{
  "model": "contrastive audio-text model",
  "dataset": "chords played on synthesised instruments",
  "tokenizer": "word",
  "loss": "softmax",
  "encoder_drop_path": 0.05,
  "text_encoder_qk_norm": false,
  "text_encoder_parallel_block": false,
  "momentum": 0.95,
  "adamw_lr_other_params": 0.0012,
  "lr_schedule": "wsd",
  "decay_fraction": 0.4,
  "warmup_steps": 1430
}
Rows from block 12 of the audio encoder, named by matrix and row number. Rows with one number belong to one attention dimension. Each number is 50 + 12 x the weight over its row's rms, rounded and kept within 0 to 99. All counts start at 0. After the name is the row's rms in percent of the matrix's.
# q: attention query, key and value (stacked) (encoder.blocks.12.attn.qkv.weight, 576x192, the q third), inputs 96-191
# k: attention query, key and value (stacked) (encoder.blocks.12.attn.qkv.weight, 576x192, the k third), inputs 96-191
q.138 107:45 42 69 70 69 64 75 60 66 56 29 44 60 51 47 48 65 55 62 47 71 42 66 53 53 55 53 64 37 59 50 46 55 46 51 53 43 46 63 46 39 29 50 51 39 65 66 47 53 74 45 70 58 60 60 34 36 24 52 39 51 40 68 29 52 43 38 46 37 30 45 60 36 25 59 54 62 52 63 43 48 29 25 52 54 64 56 48 69 63 45 53 43 50 39 52
k.138 107:48 53 68 47 48 66 45 54 54 47 61 43 56 56 72 66 42 35 51 39 47 68 43 56 47 35 64 60 59 69 60 45 46 43 49 42 73 51 58 65 42 65 58 51 54 50 40 40 39 63 55 32 64 38 31 45 44 54 45 48 40 56 54 45 56 42 52 65 58 63 54 64 39 52 49 35 51 49 65 62 52 40 48 70 54 36 57 37 41 60 48 41 79 18 44 50
q.139 103:34 44 38 58 29 37 48 57 70 26 58 60 55 51 44 53 32 66 58 45 52 69 66 35 51 20 51 63 63 33 48 57 57 42 56 43 58 45 33 55 51 63 58 31 19 38 40 43 47 52 58 60 35 70 41 53 45 53 35 31 41 31 62 57 30 68 52 56 40 50 30 23 36 50 46 57 39 46 55 59 44 54 39 35 58 83 50 39 58 49 59 48 32 54 55 50
k.139 103:70 59 71 56 31 66 50 62 26 48 49 28 68 41 66 54 33 54 56 59 65 54 54 58 58 79 50 17 38 57 59 51 55 63 40 54 52 31 53 50 42 52 61 69 59 37 37 57 28 72 47 58 42 58 53 45 39 37 44 74 66 63 57 49 51 56 56 39 51 53 44 71 44 60 34 37 65 73 60 40 35 52 63 32 58 35 58 43 49 30 65 34 70 42 67 63
q.140 098:57 36 51 59 46 64 72 75 61 54 66 57 51 30 26 45 48 50 54 42 48 44 44 47 75 47 39 54 42 38 40 64 34 60 52 47 20 57 26 39 66 33 62 44 56 43 54 43 41 43 50 51 24 43 30 52 41 80 60 24 57 44 42 48 60 76 63 54 54 55 36 49 34 73 39 58 58 40 26 56 76 39 50 57 43 62 36 50 58 33 51 53 61 61 58 41
k.140 092:49 43 74 51 69 56 38 51 30 52 53 63 54 48 59 57 51 81 45 30 53 65 36 58 37 50 47 60 79 58 30 31 38 59 50 69 50 42 53 51 54 53 43 33 54 36 30 55 57 49 46 53 42 45 54 65 44 46 79 63 31 49 60 40 67 49 64 39 52 46 29 62 49 45 37 37 62 48 61 50 40 66 57 37 30 56 58 62 33 46 55 67 35 49 48 44
q.141 112:52 47 42 30 54 56 48 58 56 49 24 54 57 22 32 42 42 49 50 37 58 48 55 36 37 48 60 64 36 51 51 24 50 56 51 60 15 46 56 48 38 48 24 41 54 57 40 41 61 54 47 43 69 59 53 43 54 63 65 33 66 60 76 30 45 34 51 72 50 49 38 43 62 43 68 59 61 61 49 57 64 61 45 62 21 45 42 55 48 60 39 62 36 26 60 53
k.141 113:42 68 47 57 46 60 43 46 40 64 35 60 57 64 54 57 36 37 51 48 41 53 50 66 61 30 53 48 62 59 61 62 50 63 37 50 58 49 62 49 54 56 56 63 65 53 47 59 42 41 34 52 51 67 52 23 71 21 69 62 41 41 36 32 69 33 42 48 64 68 50 51 46 77 44 39 42 56 59 52 46 54 40 46 41 48 55 34 59 59 68 49 69 55 55 38
q.142 089:64 49 54 53 75 50 61 60 57 43 47 25 39 55 37 68 50 74 48 56 42 45 37 60 45 43 65 50 57 39 33 38 47 52 48 55 38 68 55 76 41 42 48 44 42 41 57 54 30 38 36 37 57 33 43 51 68 66 83 35 49 38 49 43 43 53 60 45 36 69 54 47 61 62 57 59 36 48 35 57 31 50 49 71 59 29 48 64 47 45 45 68 40 59 59 53
k.142 089:32 39 56 63 42 40 60 44 54 52 41 81 57 53 56 47 45 52 49 39 61 64 62 56 46 33 43 52 40 48 50 47 53 60 37 44 55 48 51 31 55 40 65 51 64 53 66 59 52 28 47 43 54 82 39 58 24 50 36 55 61 49 67 53 59 26 55 59 51 44 51 43 68 57 30 28 47 58 34 50 39 58 35 41 55 32 46 40 61 45 50 49 76 49 32 31
q.143 099:55 47 32 34 57 41 42 51 53 27 38 53 44 49 14 47 40 42 62 51 46 48 44 44 52 64 42 64 51 44 39 67 51 39 46 38 45 49 35 52 51 49 53 36 46 58 56 66 37 78 58 42 33 15 46 40 68 54 49 49 43 43 54 40 57 45 78 51 58 41 47 55 50 65 58 45 38 38 51 65 60 70 54 48 54 65 28 57 48 67 43 47 38 62 35 42
k.143 113:37 61 59 54 52 59 61 40 61 47 58 67 51 74 51 34 61 60 44 61 44 49 45 49 76 43 48 14 78 62 50 65 39 41 38 58 52 30 49 38 58 34 45 62 54 49 77 52 40 40 54 45 62 49 52 25 40 41 61 40 53 75 48 36 37 78 25 46 45 66 37 45 64 39 54 56 53 65 41 75 43 35 42 60 37 31 56 40 37 38 34 55 72 54 61 58
q.144 101:73 61 42 65 40 26 67 34 37 60 55 34 60 51 51 34 76 51 54 43 55 65 33 61 52 52 68 57 41 63 52 39 29 55 39 74 26 70 53 54 63 37 55 35 45 57 40 39 35 67 52 70 60 40 54 39 61 56 37 58 53 58 35 50 60 55 40 75 54 66 59 40 54 51 40 49 52 46 43 49 79 49 28 35 70 44 38 30 56 45 70 45 49 51 34 41
k.144 093:48 48 45 55 63 62 52 45 50 52 64 62 49 59 46 57 48 57 58 35 63 38 37 57 56 46 51 57 65 30 62 54 51 65 40 25 50 44 56 53 45 44 48 78 64 54 40 46 33 24 34 39 43 44 54 63 55 40 57 34 59 68 50 60 44 41 66 52 37 68 40 57 46 45 23 42 37 60 56 67 48 60 31 54 52 52 56 47 51 52 35 82 43 60 64 52
q.145 103:40 42 59 52 75 50 56 44 51 16 56 42 51 56 41 45 59 47 47 47 53 74 57 74 52 30 30 47 67 52 62 78 64 59 51 29 46 56 54 51 52 50 40 45 47 55 53 52 64 44 35 58 72 39 53 26 52 55 52 48 56 56 58 35 67 51 54 50 50 36 44 44 39 43 41 37 45 60 25 47 43 52 52 36 44 47 61 42 47 55 48 28 71 50 58 30
k.145 105:33 28 43 55 48 55 56 51 21 65 52 50 68 45 52 34 46 67 42 50 31 45 27 62 39 59 51 66 59 57 34 70 77 40 51 79 57 51 44 32 59 56 62 50 61 49 38 38 41 33 54 49 34 50 56 58 45 40 47 61 39 46 47 44 77 57 53 43 62 47 34 36 63 41 61 68 47 37 73 53 65 25 32 46 47 51 62 68 85 49 51 48 61 28 61 56
q.146 093:61 38 59 45 59 59 35 56 34 45 55 65 76 47 35 46 44 46 47 61 46 36 48 49 50 63 53 63 65 78 39 46 69 21 36 62 63 40 45 48 44 31 34 44 44 22 70 58 52 47 52 66 39 44 51 39 40 42 70 35 46 47 32 49 29 42 61 68 58 52 54 32 44 36 44 72 44 67 39 65 71 35 51 49 50 53 29 34 49 47 47 39 38 61 57 65
k.146 093:32 52 54 65 43 54 55 69 32 45 74 38 29 53 44 42 50 45 45 58 38 36 62 42 38 34 38 31 47 40 66 55 49 54 62 51 54 71 45 66 23 56 50 58 19 51 60 39 45 50 47 41 35 64 41 54 39 46 40 71 43 52 63 64 56 48 61 57 55 52 72 35 60 51 48 53 50 48 71 55 55 61 37 52 67 52 33 56 47 34 59 63 51 41 55 52
q.147 097:44 53 63 65 43 58 67 58 66 27 57 51 49 35 59 73 47 44 41 70 42 34 43 48 57 64 57 29 38 38 42 54 51 45 46 40 58 46 43 58 33 33 68 61 77 71 52 67 40 56 57 42 51 61 54 63 54 35 57 55 52 49 44 72 29 36 50 44 57 43 28 49 65 40 52 43 36 71 63 56 39 56 42 59 29 52 52 75 60 69 53 51 36 44 55 48
k.147 102:67 70 47 44 57 28 44 63 46 50 48 40 52 46 58 45 52 35 52 38 34 63 54 54 12 48 57 85 50 42 39 21 43 54 53 58 65 67 46 32 35 56 43 40 29 40 51 44 66 31 51 45 55 74 78 43 56 47 47 54 43 48 57 49 40 54 34 58 47 42 62 48 60 34 53 42 44 74 47 37 51 35 58 49 41 46 62 48 30 36 60 45 65 67 40 32
q.148 105:59 61 51 52 56 31 32 51 48 51 60 47 36 50 40 63 33 43 43 57 72 45 39 39 38 69 61 41 79 54 32 73 61 58 59 38 77 29 51 65 49 46 37 59 57 56 49 61 48 49 47 63 62 54 41 50 43 56 44 45 41 28 41 53 35 57 38 36 68 45 44 42 43 34 59 53 17 64 38 58 60 57 65 52 58 52 49 33 37 42 51 48 40 66 65 34
k.148 102:66 51 23 52 38 30 55 57 37 47 50 32 60 29 73 46 59 48 54 55 21 57 45 49 57 46 55 54 49 65 60 37 70 49 62 58 63 58 42 43 36 51 51 44 44 39 63 44 49 56 57 33 44 63 63 56 39 44 41 68 71 61 34 52 38 62 37 28 44 55 55 36 40 62 57 73 42 48 57 54 52 51 51 39 49 53 48 59 62 58 41 33 52 60 43 38
q.149 098:49 46 25 60 36 59 42 50 51 48 53 68 52 32 45 42 49 55 46 47 38 30 30 51 62 39 49 47 61 34 52 46 54 70 65 53 40 39 47 66 49 64 53 48 63 52 28 54 58 39 61 48 54 47 57 89 39 65 67 52 64 43 42 67 59 53 67 27 38 53 49 55 70 23 37 63 49 44 36 67 52 64 37 40 61 67 52 41 70 63 32 62 58 36 36 50
k.149 104:46 60 48 45 40 40 36 47 56 45 69 66 27 68 36 78 42 22 34 83 55 18 61 41 42 32 53 63 37 65 46 58 43 41 63 43 47 53 50 70 39 38 73 38 61 48 51 35 49 73 65 52 40 51 41 32 56 54 74 49 59 49 50 54 48 34 30 42 50 44 42 60 33 57 52 39 62 56 48 48 45 56 67 44 52 64 47 45 65 52 43 13 29 58 44 45
q.150 106:51 37 59 44 54 25 47 25 28 34 53 51 42 45 32 53 37 40 40 63 47 49 39 20 47 47 73 49 65 59 28 37 52 34 41 72 53 60 68 48 41 26 50 27 41 42 56 36 53 48 46 42 41 50 43 43 49 37 63 42 54 64 32 51 69 35 40 50 37 41 63 54 48 73 61 53 58 35 31 43 48 49 25 68 48 57 48 45 64 52 53 53 51 34 56 57
k.150 109:62 52 31 56 44 49 59 25 54 55 38 61 52 41 58 51 56 50 52 43 70 52 58 50 59 68 38 60 38 42 33 52 49 51 45 33 33 58 33 62 65 51 56 61 58 59 42 58 60 42 54 57 42 40 41 46 47 83 54 47 46 57 40 39 31 46 57 54 44 53 49 81 42 59 52 42 82 51 48 37 45 47 53 48 42 31 40 48 70 38 41 62 29 61 55 37
q.151 109:39 42 71 54 45 40 35 45 82 49 43 48 76 27 53 60 47 58 54 55 46 49 53 37 50 23 43 49 55 62 46 63 44 53 40 56 62 40 41 55 51 58 58 49 75 46 42 66 51 38 60 39 54 35 68 39 44 54 33 61 43 52 54 52 40 60 40 32 43 44 39 40 40 46 53 49 46 55 38 57 25 37 39 55 50 60 64 53 43 76 39 70 52 52 55 59
k.151 111:28 63 58 41 44 52 26 54 58 36 38 69 55 38 50 60 46 39 47 73 51 59 57 36 32 42 54 59 45 55 48 50 54 33 51 73 52 44 27 41 51 52 42 40 56 20 73 26 53 46 59 49 41 31 59 08 65 44 54 49 44 47 38 35 40 39 57 53 49 60 69 57 61 61 33 71 63 72 52 48 62 54 53 30 46 39 43 57 47 32 70 51 41 42 62 53
q.152 107:49 66 53 52 40 58 63 62 25 41 40 51 57 35 35 33 52 43 44 51 54 44 57 54 36 71 38 29 30 41 52 23 52 56 43 33 45 46 57 47 48 56 66 52 49 60 58 57 58 50 69 33 43 57 71 51 50 75 60 55 41 51 43 66 77 31 48 48 47 61 50 65 61 37 39 36 34 55 54 53 27 39 63 53 69 71 60 69 49 56 63 38 51 34 29 52
k.152 104:50 57 39 30 64 45 23 30 30 56 53 39 63 36 50 43 57 35 38 32 38 53 52 35 62 32 55 67 70 71 52 42 36 69 45 57 68 33 64 39 50 40 54 43 66 58 40 73 70 61 43 66 35 71 42 46 29 54 37 54 52 49 28 83 53 65 67 47 38 45 30 52 55 52 36 55 48 52 55 33 71 34 35 57 55 55 51 57 48 46 47 69 45 23 39 55
q.153 098:52 40 75 37 54 38 65 71 52 22 48 52 48 42 55 37 46 63 48 46 37 62 35 67 66 41 61 37 43 82 47 61 70 46 35 61 68 57 54 53 74 26 45 44 58 50 40 52 36 39 46 47 60 66 64 44 61 50 41 46 42 46 41 57 44 66 55 47 63 42 38 69 54 39 40 54 35 34 40 53 35 62 39 57 09 32 50 64 58 66 54 43 60 48 70 56
k.153 096:31 66 74 52 32 45 60 66 31 54 52 23 46 63 54 51 30 67 52 58 58 30 61 56 22 45 40 71 41 32 49 60 47 28 54 60 64 62 56 50 63 57 42 76 55 44 34 70 44 44 46 45 28 44 50 59 35 48 52 44 42 67 61 24 64 36 58 39 44 55 59 70 35 42 64 31 54 68 53 55 34 36 47 61 57 44 51 62 43 49 40 53 70 43 51 55
q.154 100:36 48 49 53 70 30 42 37 53 59 29 24 48 50 46 54 64 48 39 37 57 60 38 58 50 33 53 25 73 46 66 57 59 46 69 41 58 55 52 62 37 42 62 61 59 42 32 61 54 71 44 53 55 40 42 51 34 36 59 72 49 49 65 49 41 44 44 48 49 49 43 30 56 55 52 46 60 52 40 56 55 54 70 61 49 40 42 59 47 43 44 56 53 61 76 49
k.154 095:58 51 68 58 56 62 77 56 45 58 32 30 41 39 55 43 37 58 50 54 38 51 50 70 48 41 62 19 53 51 49 58 44 55 44 53 39 73 70 53 73 61 46 61 45 42 60 63 40 46 56 69 38 62 16 39 65 54 28 44 48 39 57 38 50 33 26 51 62 49 60 38 86 41 63 54 37 43 41 77 55 58 43 59 56 32 46 78 33 32 58 59 53 45 52 42
q.155 104:33 43 38 46 62 53 27 20 46 54 45 57 37 64 62 59 50 63 19 48 58 46 48 30 42 60 51 55 58 50 34 60 40 45 54 65 29 51 42 21 56 45 51 60 51 58 67 56 33 81 30 62 59 44 45 49 62 42 40 40 52 47 58 62 37 29 58 61 46 58 60 51 67 40 49 64 42 64 33 30 43 63 57 27 51 59 69 59 64 45 47 39 51 48 53 38
k.155 096:52 51 49 48 44 40 64 30 57 38 67 45 46 33 54 45 31 44 41 33 50 64 59 48 74 54 46 54 65 47 48 49 45 58 53 23 53 44 55 52 44 39 66 50 34 52 58 52 39 36 43 66 60 63 48 46 41 54 47 54 62 43 34 51 47 31 49 55 66 53 52 57 60 54 48 32 58 61 46 46 55 54 54 66 64 78 43 27 52 64 37 31 39 62 56 48
q.156 105:72 68 49 35 78 59 66 54 70 55 39 52 48 53 55 49 58 43 58 81 57 44 28 60 41 18 51 59 40 25 50 47 54 59 56 42 63 37 59 47 50 61 41 67 62 40 36 50 38 44 72 35 49 35 70 68 35 62 32 65 57 26 51 58 49 48 40 39 30 51 55 67 52 46 62 51 40 27 72 54 50 48 43 47 69 69 42 39 38 62 49 42 41 41 39 64
k.156 104:66 74 49 66 56 42 35 41 83 42 58 27 55 56 42 64 75 44 46 39 51 38 45 44 33 27 59 35 61 49 45 59 51 59 34 41 52 40 32 61 49 74 50 21 47 44 51 78 24 45 43 54 62 20 50 62 36 38 55 70 37 46 58 65 39 50 45 42 49 53 59 50 56 46 47 45 36 47 37 69 67 42 56 42 44 37 59 66 22 56 57 48 76 35 35 48
q.157 107:58 55 42 24 47 35 72 57 66 66 72 52 64 59 39 45 46 25 53 61 51 53 50 46 39 64 66 54 38 49 60 48 34 77 51 52 47 47 39 51 53 44 38 67 46 52 34 40 50 63 44 75 57 39 43 49 56 38 56 56 48 46 62 46 39 37 61 61 38 54 59 42 44 27 39 76 70 59 43 52 46 53 54 38 61 71 29 47 42 41 50 55 36 34 50 60
k.157 111:36 38 66 45 57 45 60 53 54 41 40 38 44 60 27 47 54 50 55 26 60 63 40 42 63 43 44 54 67 66 55 30 34 53 64 41 30 40 63 59 50 50 46 56 46 47 65 50 51 55 41 48 72 59 53 61 55 35 60 69 33 56 50 69 32 48 43 38 60 29 48 52 48 60 63 12 51 55 47 34 54 47 45 75 41 67 51 51 55 67 43 66 52 66 43 73
q.158 098:54 37 49 47 44 87 44 30 48 44 60 56 48 49 73 61 31 46 42 44 46 14 64 51 41 44 47 70 62 57 26 56 54 45 66 29 64 46 65 46 61 40 38 42 84 58 50 50 33 45 52 52 55 76 56 64 30 54 63 45 54 48 55 53 43 17 56 52 32 31 55 35 43 56 39 61 43 38 54 52 58 44 53 54 59 52 72 48 60 50 56 47 34 48 37 33
k.158 094:36 62 49 45 49 54 37 31 53 63 58 55 61 43 56 55 59 32 33 70 37 58 27 53 64 68 44 63 42 72 50 59 63 51 39 65 31 46 55 48 40 49 72 43 59 62 45 36 66 60 64 72 57 24 44 43 52 69 60 48 46 58 74 49 52 45 30 44 57 62 28 55 44 64 41 29 55 51 53 49 69 50 51 44 38 54 60 56 48 36 46 25 33 32 38 74
q.159 098:47 75 54 66 41 44 34 50 50 39 51 26 47 66 29 48 47 43 55 35 42 50 73 46 54 41 46 44 78 46 59 38 57 53 47 44 38 36 60 66 52 61 19 37 28 45 52 50 54 75 59 40 61 53 58 70 72 38 62 33 39 53 69 36 66 59 23 58 42 43 41 61 70 47 35 42 48 33 65 34 65 38 55 65 49 36 59 45 35 55 52 51 42 56 39 51
k.159 101:81 48 33 64 55 62 29 45 45 70 50 62 59 45 61 28 60 52 39 62 64 63 33 55 61 50 47 42 52 50 43 59 59 46 50 52 45 40 58 30 42 59 49 39 64 46 37 39 35 49 52 38 43 35 57 58 46 48 18 30 54 60 42 11 46 53 47 65 80 68 34 60 44 38 46 54 65 43 38 44 56 55 69 41 41 34 44 50 57 56 62 69 46 81 51 41
q.160 095:43 47 39 44 44 53 59 49 35 43 59 47 48 42 48 65 61 59 57 62 47 56 66 34 53 65 57 65 38 44 38 44 56 53 49 40 53 35 64 47 50 47 36 49 43 32 64 54 42 47 70 42 28 60 39 39 45 59 33 32 50 61 48 56 82 62 62 37 52 58 40 30 46 54 77 48 74 66 63 45 46 46 44 44 56 75 64 54 34 46 51 47 58 55 43 71
k.160 088:53 62 71 67 61 26 42 42 58 44 52 51 65 38 37 41 49 70 54 35 49 52 62 26 57 58 51 31 44 58 59 38 41 35 53 44 48 60 28 27 54 56 60 42 56 57 50 37 45 42 55 58 82 38 38 36 58 65 55 44 44 58 43 76 53 57 63 55 59 32 53 64 41 65 69 52 43 45 36 55 45 67 56 52 54 49 49 36 41 29 51 33 53 40 66 43
q.161 098:32 50 46 51 30 59 48 50 55 53 65 61 63 70 76 40 34 56 80 51 58 37 57 46 45 56 40 60 54 37 55 46 35 46 54 47 54 70 64 41 43 47 40 43 42 50 58 46 69 55 56 44 46 52 35 55 42 55 40 46 50 33 47 67 46 47 49 65 46 32 67 71 37 46 51 81 42 66 57 49 42 52 40 32 42 78 33 51 47 47 36 40 53 48 55 56
k.161 099:54 43 52 70 38 65 51 40 49 58 51 53 61 69 44 37 32 35 55 18 49 66 54 57 56 43 50 45 50 51 67 50 59 75 71 66 46 52 55 58 62 51 45 46 59 75 53 45 37 67 49 29 70 40 67 39 46 61 45 65 62 44 46 61 66 32 62 54 25 61 57 46 43 40 62 28 62 42 49 40 41 48 60 59 68 61 48 30 54 40 51 55 50 58 55 54
q.162 116:49 53 36 56 47 62 64 12 33 51 55 60 65 43 59 62 63 60 46 50 33 56 46 60 60 64 49 56 46 36 54 40 59 48 44 60 32 52 34 50 66 61 49 55 56 49 46 57 37 45 63 64 33 38 52 65 39 69 69 37 47 42 41 55 67 68 44 43 40 67 35 47 47 53 48 41 63 21 46 47 80 55 61 62 59 52 58 50 42 46 53 55 63 49 36 51
k.162 111:52 53 58 46 71 54 57 48 79 37 55 73 45 43 53 35 39 50 50 59 45 19 48 51 34 48 52 58 50 40 38 31 39 62 38 55 44 56 62 34 57 41 68 48 71 41 53 42 47 58 49 48 52 36 74 61 55 38 59 44 44 41 36 52 34 47 50 58 55 62 47 34 52 37 48 65 13 27 42 42 41 53 44 49 59 53 72 37 62 85 45 61 38 36 32 50
q.163 107:67 47 34 32 90 39 54 65 35 63 35 55 39 42 49 54 42 49 59 58 71 78 70 48 52 55 38 50 25 60 66 59 54 55 34 47 64 49 42 48 57 54 65 27 35 36 43 41 59 45 42 45 44 56 48 37 41 38 49 37 49 53 52 25 44 70 58 71 73 49 41 65 51 63 40 63 83 39 62 50 42 50 65 54 45 49 48 77 40 33 62 42 56 63 49 41
k.163 105:61 45 65 41 70 65 58 70 44 45 27 32 56 66 48 40 56 72 26 53 37 51 63 51 56 62 60 55 50 50 34 62 52 37 50 28 45 40 70 51 60 57 57 44 59 60 20 55 34 48 39 39 39 44 47 59 62 51 48 60 45 61 46 52 45 42 62 69 62 62 63 32 34 50 44 41 48 55 50 65 56 65 42 70 43 56 58 45 50 60 24 69 56 39 34 58
q.164 095:34 50 37 62 46 63 46 60 51 33 44 31 31 59 34 56 57 50 49 35 46 72 55 27 51 41 49 68 53 64 47 64 54 71 80 47 43 51 44 31 48 52 56 69 44 55 45 49 49 57 47 53 74 51 38 52 44 26 56 50 38 38 47 76 37 40 41 46 72 51 49 61 51 45 59 53 16 27 33 59 43 76 58 70 52 35 39 52 52 75 62 45 60 45 43 40
k.164 099:34 83 33 48 44 67 46 27 41 65 40 54 52 69 64 35 41 62 55 69 49 51 46 68 59 46 57 50 37 34 28 51 60 33 40 71 37 45 58 55 42 58 51 53 68 39 49 44 40 48 46 45 37 57 48 45 37 52 58 43 54 57 44 35 26 62 51 28 52 30 39 41 55 59 66 47 66 55 37 44 43 41 69 33 68 35 27 45 51 43 51 37 63 57 51 52
q.165 100:58 44 62 44 53 38 48 53 61 45 69 43 40 53 59 58 59 31 56 42 46 71 58 62 54 10 43 37 60 31 51 66 63 27 71 42 54 53 67 50 53 37 55 54 58 59 54 51 65 65 41 59 55 57 49 43 67 46 31 28 56 71 50 29 51 44 57 46 49 49 55 58 54 51 70 39 58 40 42 56 53 61 62 67 30 58 48 40 31 52 40 61 58 44 54 26
k.165 099:68 45 40 58 48 61 63 40 39 46 61 43 49 66 49 70 64 47 60 53 65 71 53 70 37 61 55 10 68 47 41 48 57 26 31 61 75 48 51 51 76 36 69 53 42 44 49 49 43 62 41 38 47 67 56 40 67 50 47 51 53 27 67 51 53 66 56 47 55 56 45 51 68 29 51 66 47 41 43 55 37 42 57 63 39 65 38 53 41 49 46 39 50 32 42 65
q.166 102:43 45 46 15 53 41 45 65 51 61 50 49 52 32 38 41 35 62 42 41 49 48 49 59 75 64 24 40 53 39 74 66 82 63 48 45 54 58 48 46 49 53 57 43 35 58 36 66 69 31 25 34 41 56 47 56 60 43 59 45 51 56 44 45 47 42 61 41 31 52 51 58 53 71 49 39 49 65 45 54 42 44 64 48 66 36 55 60 65 44 60 35 54 52 72 61
k.166 109:54 32 43 44 32 63 79 61 42 57 33 51 53 43 56 76 49 26 70 42 55 51 67 53 39 62 74 55 41 55 47 41 41 42 36 22 43 54 33 37 52 65 59 46 43 51 45 75 32 39 48 48 55 58 42 49 54 53 49 24 54 44 39 67 67 56 60 55 31 38 54 52 47 44 53 58 74 39 72 52 47 51 57 55 49 86 57 35 64 63 45 41 34 27 33 42
q.167 105:53 45 57 51 50 35 39 49 56 73 56 45 31 54 61 52 44 56 35 57 48 40 33 67 52 31 55 53 45 56 64 45 52 40 51 43 44 56 59 58 55 61 56 54 20 60 60 43 39 43 67 48 30 39 48 39 68 44 53 58 51 81 59 44 62 50 60 58 38 23 68 50 43 63 44 53 40 61 54 51 52 43 41 52 24 16 47 20 46 46 42 55 57 57 66 78
k.167 105:46 65 61 59 47 59 55 59 53 37 34 55 44 42 55 39 45 48 65 47 78 56 42 36 49 39 58 38 31 40 68 45 44 58 60 38 59 53 44 66 60 49 45 50 45 37 54 33 50 28 45 71 61 66 41 71 37 51 52 39 56 43 66 72 61 57 56 60 32 56 46 67 40 56 41 45 69 49 52 84 23 53 37 59 47 62 44 42 72 62 57 42 54 39 54 30
q.168 118:62 49 65 39 64 63 46 59 35 47 47 52 63 63 55 46 53 26 54 52 51 59 55 47 51 26 40 28 54 55 55 36 44 58 50 46 47 41 56 58 34 58 63 55 48 31 49 37 53 76 36 59 40 36 43 49 60 47 40 59 66 59 63 75 45 53 68 28 59 58 25 34 39 56 49 38 54 61 63 51 38 46 47 57 34 50 41 53 59 55 58 58 62 50 53 71
k.168 108:45 50 57 62 41 40 52 37 65 55 55 59 54 32 54 60 56 60 67 56 59 63 58 77 46 33 66 41 50 32 46 50 44 54 43 59 42 30 34 67 62 56 35 50 34 55 54 59 62 49 59 34 51 57 39 44 62 74 50 49 50 56 50 53 52 42 25 54 69 51 51 66 41 25 56 30 38 61 39 60 56 57 30 52 42 23 68 45 63 45 55 50 41 35 66 74
q.169 105:47 52 54 47 57 65 57 42 52 53 38 47 40 63 51 51 62 47 43 40 55 69 61 57 43 67 58 64 36 55 43 42 48 57 47 30 38 48 34 76 54 56 44 53 43 66 46 17 43 25 49 61 63 37 55 50 68 45 44 46 60 50 44 38 46 39 54 28 81 36 65 58 42 51 38 49 53 54 44 64 56 60 47 52 54 59 61 65 34 32 72 59 31 20 25 21
k.169 102:49 47 23 42 56 53 62 49 43 45 58 46 49 30 59 46 57 48 50 55 43 23 49 43 73 42 60 36 48 76 42 49 56 61 32 45 39 42 51 71 54 68 58 55 30 40 35 38 66 47 70 66 62 64 65 43 36 62 50 58 51 51 53 44 54 67 29 35 67 64 35 33 45 51 44 62 26 41 57 31 49 51 38 50 66 66 71 37 36 47 58 33 80 53 66 42
q.170 082:45 48 56 56 30 53 44 34 50 58 60 37 53 51 66 31 36 70 40 56 51 55 45 36 35 68 59 53 64 46 57 46 42 62 58 58 41 45 46 55 63 47 38 32 53 64 53 46 63 32 53 53 40 78 58 34 34 46 43 47 42 51 44 45 44 60 45 52 61 74 30 46 60 65 42 44 46 55 77 27 55 51 60 38 41 50 46 48 30 84 34 32 51 63 44 63
k.170 091:46 52 38 54 45 53 73 68 47 49 47 70 47 49 52 52 49 74 61 50 48 61 69 36 61 48 27 56 25 63 54 47 39 34 59 50 44 65 49 63 30 39 29 53 52 41 64 59 59 56 42 53 65 29 51 52 40 40 55 48 47 57 45 57 50 56 63 54 39 52 82 35 48 71 46 58 62 26 68 59 65 48 54 56 42 59 35 56 50 58 47 52 53 62 59 46
q.171 090:39 59 66 49 59 50 49 51 44 79 56 63 46 55 51 48 36 55 55 70 29 62 63 39 49 64 25 44 46 38 30 38 58 44 47 39 36 42 41 58 65 64 58 52 46 53 43 52 51 75 55 52 50 51 39 40 47 65 54 43 43 63 42 82 48 66 44 50 36 46 28 58 68 52 46 73 51 53 58 31 72 47 09 46 48 43 62 49 56 45 51 67 50 60 53 49
k.171 103:55 43 20 50 53 24 31 46 56 51 38 63 47 54 61 41 63 48 53 54 49 48 82 55 36 57 57 49 55 73 56 40 37 47 66 46 51 38 40 64 49 47 63 43 36 41 54 64 46 35 49 53 66 31 51 39 35 45 49 45 48 47 44 63 47 56 49 61 41 37 68 44 53 58 54 48 52 49 51 77 48 37 55 30 52 60 52 60 51 54 40 61 53 65 62 69
q.172 105:47 51 54 46 36 66 50 44 52 34 45 73 41 42 56 60 61 56 46 46 47 22 36 49 45 48 58 47 37 56 41 44 48 36 44 70 65 56 53 51 13 67 44 59 74 57 55 27 30 39 53 46 59 48 67 42 35 55 47 58 62 48 39 61 56 52 45 48 59 54 68 53 37 43 66 46 43 47 71 49 49 51 50 66 61 43 49 42 58 65 68 47 46 38 45 47
k.172 100:50 72 59 45 51 59 39 54 56 66 57 66 36 19 57 50 60 20 34 35 42 49 49 25 62 41 23 69 56 52 55 48 41 37 47 50 68 65 74 40 52 65 39 59 44 46 28 53 56 52 65 53 48 33 61 52 46 65 50 33 31 54 32 38 48 55 34 64 52 51 57 69 73 46 42 54 53 32 44 45 36 44 49 48 68 43 59 64 32 35 60 64 46 44 30 41